Weights of a small image super-resolution model: batches of 256.
Rows from block 8 of a small image super-resolution model, named by matrix and row number. Each number is 128 + 32 x the weight over its row's rms, rounded and kept within 0 to 255. All counts start at 0. Numbers have three digits each. After the name is the row's rms in percent of the matrix's.
After each channel's rows are labels from the 100 images, of 14848, where the channel reaches its highest value: "place" is the part of the image that holds the peak. Only what is clearly more common there than usual is listed. The data: rendered dice on a table. In brackets: how many of the 100.
# convs0: first 3x3 conv (model.decb.0.0.convs.0.weight, 128x256x3x3, each kernel summed), inputs 156-207

convs0.23 108:130136144135145152111104136127101101107130061155094132003141168147126126092086146109119170158129033061133088061099121120110112162076149145140118117146187111
place: middle left (38)

convs0.91 092:058093123172100142128110108134110167110138140167077113131127114136093118121105110138130126061090167117146079096139110132154120166140118099104087178167174128
place: middle right (35)

convs0.41 099:113089148132085105111107117091121097114133109107111123074083104095125101140122105135138142116084119044146103105116097102105175150125089097143127112146129149
place: middle left (47)

convs0.78 125:150108134134077103134099117123107112116149115110145103112103134127153083109133126111126124130128122112131114141126115145128118156109100105129098111183142118
place: bottom right (49); middle right (43)

convs0.6 094:080080148099104077090104077111115099138104132140125165159072113137144129160082159118134093097144130139127155102107127127124102083129115158132126108143128124
place: bottom centre (36); bottom right (35)

convs0.0 108:125108132116072110132083144099105112138121118149109122099080100106122100106067141113122107135148091170158097120131198106148128144114077081109120057147094144
place: top right (36)

convs0.11 099:141129120145142091102152129116108122102166105086146134133080129145129148133131136113160135115121115112089117142101118103126097117136117163113081104127127116
place: middle right (41)

convs0.58 090:121125125204108109135096173161137097139082134120116164196091136136105121137114141149117087151135054112136160112090093126146134157077149101138089121175131113
place: top left (34); middle left (26)

convs0.47 103:127144057132116105125138090157092155076090107134096105086085109145129134107107147116106132172139076160121069135156111133037139120118103121111128049130117164
place: bottom centre (51)

convs0.36 115:139102141114150139143135137134137138117110073116124136064171126137140121101064147114139161115115143097119148086120144125159064116150150000125101116002128112
place: bottom centre (37); bottom right (36)

convs0.19 097:102160159045096157103123139078087118108119132100108123055056183141137137112083119068147073074050034100111110116120108087123129110086133123121104113111131121
place: bottom right (42)

convs0.42 109:110091125132090142127122119117154097130104122079085131139096106119124128153131102155127136120151062125091112147095090125102132141092122087146089110136147124
place: top centre (44)

convs0.83 091:182114113098143115130072111140085097132082096122119108112066141110111122106114137111103103170153057156102146120116095085058126117120129115127084088139102151
place: middle right (27)

convs0.4 105:171128104128105123105137123093124135083081107125126122139105172138091113145163129110084094117093035092098156110087100129164107118087101113151153131135124109
place: top centre (55)

convs0.28 103:141086111132084110113121103138105114136137116114144127119101117123113077127155170134132138098117136124115142124141102126122111122098139108132096106126118100
place: middle left (26)

convs0.53 094:086109161096100148092113075063131121115103119110134099116104174090143113127128082088122110061071091141111081134136099115138121106154118137136122119120106142
place: bottom right (37); bottom centre (29)

convs0.81 103:131107149136122113122094131081127096147100098113115102144119066154106122104141095124121097127153149129093116102105121160113133111109131120115118119165205147
place: top right (41); middle right (34)

convs0.122 109:139107146115108143129121148118117074121135173119090158128145110114127127134111119133128145139115105129131131154113122163091147085109110166114115082101110133
place: top centre (32)

convs0.123 085:111122125052115072121064110118144175135120106117072128138045164135096097178117118070099121088063093090128075099129070116076111108181104078138106106149131134
place: top left (38)

convs0.68 108:123121121157132087122123128113113127061140087127120092110122113132096100085138104130136090146169077135140135135126087148137130080091114105110113103121096110
place: top right (32); top centre (27)

convs0.15 094:079082137097032100164117096125149107120091151108141148127103075107130108160167117109112120140142128157111120103104126145106139141102131102133110083132111111
place: middle right (34); bottom right (34)

convs0.46 105:129152138125162100126111104134073131103089109156085129141136128145090073133158163112163157096067127105104150143097103102135082135149109000143150175119133119
place: bottom right (41)

convs0.50 109:101114123154086155108091129091114115136127115088122126130103065131113105119147131145110117162135077111118087116089103121148149129074145093110108118145171106
place: middle left (38)

convs0.27 095:110048083119127088095141065098118093132127122102063130130105063150105104117111111152153127072104085120128094114118135104088144118186072130098131097141128139
place: middle right (41)

convs0.86 095:139076136135098132122142141109152078161088111107073117086111158134152113168139146137127095128106088132110074106103113139090148160138117135143118065153152133
place: middle left (38)

convs0.31 086:109094080105140128134085000082109085148141127121056097191110063185114099146086140140128097070102171172148150146162107085106139145159077115114076137160104075
place: bottom right (35)

convs0.110 106:130101140091071101150123096116143136110135160101115063147101057152114157131183130093153050106138111153069108106100081143090121116091072084120134057147146098
place: top centre (28)

convs0.90 121:145086127149123112125119125096110138100130124142104119099113112125117121099115129075140061083130126096140103148140142133115146127125102138110127072122124136
place: middle right (68)

convs0.9 105:132107099160099130141088129117119122104135136093127106129076041159102114124167125092118093151113097092127111095144115141108158124107159102103126106101084142
place: middle left (49); bottom left (39)

convs0.14 088:081102074154134112135081090104147152107098125147124137164086164104058077184122106057109138135089091093149084079101149152171117160122152128133083170158131127
place: top right (45); middle right (28)

convs0.3 123:179101131130090121138117107108124127146145152106157107154114131129123115141102111120078126108137132148110091120122107121093171121099126140149118136164101146
place: middle right (43); top right (37)

convs0.57 084:108120106120088141070144107076104158113116139127112130084122178124110105131099057099153159091130011114093070106089140091131086152046161127104156146159126130
place: bottom centre (34); bottom right (34)

convs0.118 092:114098124115054107132114110126104104168146102120100169088066079113113144158104110137101128143126098123088096112154126128041144142090091126150121114135157092
place: middle left (48); bottom left (33)

convs0.67 104:086105084057122090123130088106097136144135092106093133123058109121151159141082130091125136066153113164119135119139137070075148087113118129135121122163109115
place: bottom right (45); bottom centre (29)

convs0.87 126:134130130149124088110124108128098104143119127182091171117153147221132126131101145132071074089150135115141098123138099135105138176137109000167090079000103107
place: bottom right (34)

convs0.119 110:077058131122071103152089081113115119106141127155113120156078063129128103154122142074173052118112176099115101111084097148155087095096106069106100112157145119
place: middle right (38); top centre (28)

convs0.64 093:053056152181053058155129096149068123200140087144122202092150093161147070119152146046098064089137083093158106151099129208059054133130117094095077082136127085
place: bottom right (36)

convs0.33 097:112119132116093131073155110090096093111164120080136130059107000127118124072111139122151106164126173067053109118091118135132113160152062130142094103139129083
place: top right (47)

convs0.25 087:092100163079126075162126059177098102157095152094044088107110064144105119125156164163132147066098167162172121132133105114090124131131100101123088081158114084
place: top right (36); middle right (26)

convs0.62 100:140123106141089112137011176071144143109090116163141107080132028154132137098116143103110133132120092110098132158071140147067153162068117108164119119159175111
place: bottom left (38)

convs0.13 093:077157165092138157081050129141075122101114122039111084073066130146139154081116109120143100131140101074196104162107115087145071162133168139182104121134127108
place: bottom right (34)

convs0.73 116:139129131134107117107096122096133106142136122125126103118135154139117113093140121103169091163099100075112109111106129100119153174089098126125111152121093117
place: bottom right (46)

convs0.66 094:176104123121074165119138085135164140145096117081132089152102122104080144116116091119067131123132110143123083133129119149099127145137124055109059112105131169
place: top right (54)

convs0.65 117:129120095118126127126127120112119112149141098019168169100069148059134102115075089133164096139128117140137164153130131042145069118135122000129162151089175085
place: top centre (35)

convs0.95 091:161138145091118111107148096059131107123123131098068106085116127069087132156085112186080091095068133111089120162138145044117108080155096062104093094126121134
place: top centre (26)

convs0.106 101:111131117140124072097131171121139139030112128133111106138088112102098120112092118134114148117146061149095155132055148105146080135122110132129110129128140135
place: top right (42)

convs0.77 095:095099117152137148107067109172157120135076129133141096117145146144107138137114090115094144077113033065131098104097086177133147126037111141126142165153124120
place: middle left (51)

convs0.108 098:090115107143116112130077126109105076112103093098099127082096104129098125127156094113151108117128130125125153130136117131107104128082115123126145138158117127
place: bottom right (77)

convs0.105 101:119107126084082080123127129098084106106085102108116108099082077125134121120108109117108132075117103117124075119139118125107137110129122104077117101136169136
place: top right (42); middle right (37)

convs0.56 094:115100172056100070101100113079124133141135126087108175082126134179128105145124129091126066105111065121124090122128155127129108088119138115084147087137098103
place: bottom left (35); bottom centre (28)

convs0.102 095:127119093142138102099130125070095095146112089108105131076123111138105125143174104164135101092127069146101055075120134130082120150054108110087133115118157163
place: top left (48)

convs0.30 100:065137121035107146135140071101043142134154143122091117099056164196162124142098086107135095103096106143072118140129100073101176051174058152138067057108158146
place: top centre (32); top left (32)

convs0.84 108:138170140088079111132148121084116148093132128114075114112079162150156118118119076131143099139094130109062115171096124074077113132138143099122126068128130111
place: middle left (31)

convs0.12 110:171095093115094099111111097136126117141173118128115124144112120117093110117101098101115121133097092138146122151120152107136119149105122128163100146179107096
place: top left (35); middle left (34)

convs0.48 091:056070135133188149109113169118091143144125110098115098177121147094136132124143125167138135069158113139130111130131117113135131097140107103125101126132137077
place: top right (49)

convs0.70 093:077102127113066088099113124049135110087087090100128118074093077089126145111079080080102137088105060109060123100115164120097138167091110132171131118149168100
place: bottom right (44)

convs0.117 109:129121110152080147099121152098129111140144113126125116114107082132125137103087127127119090133129131096103077142114084144108161108117127118076084056094181100
place: top centre (59)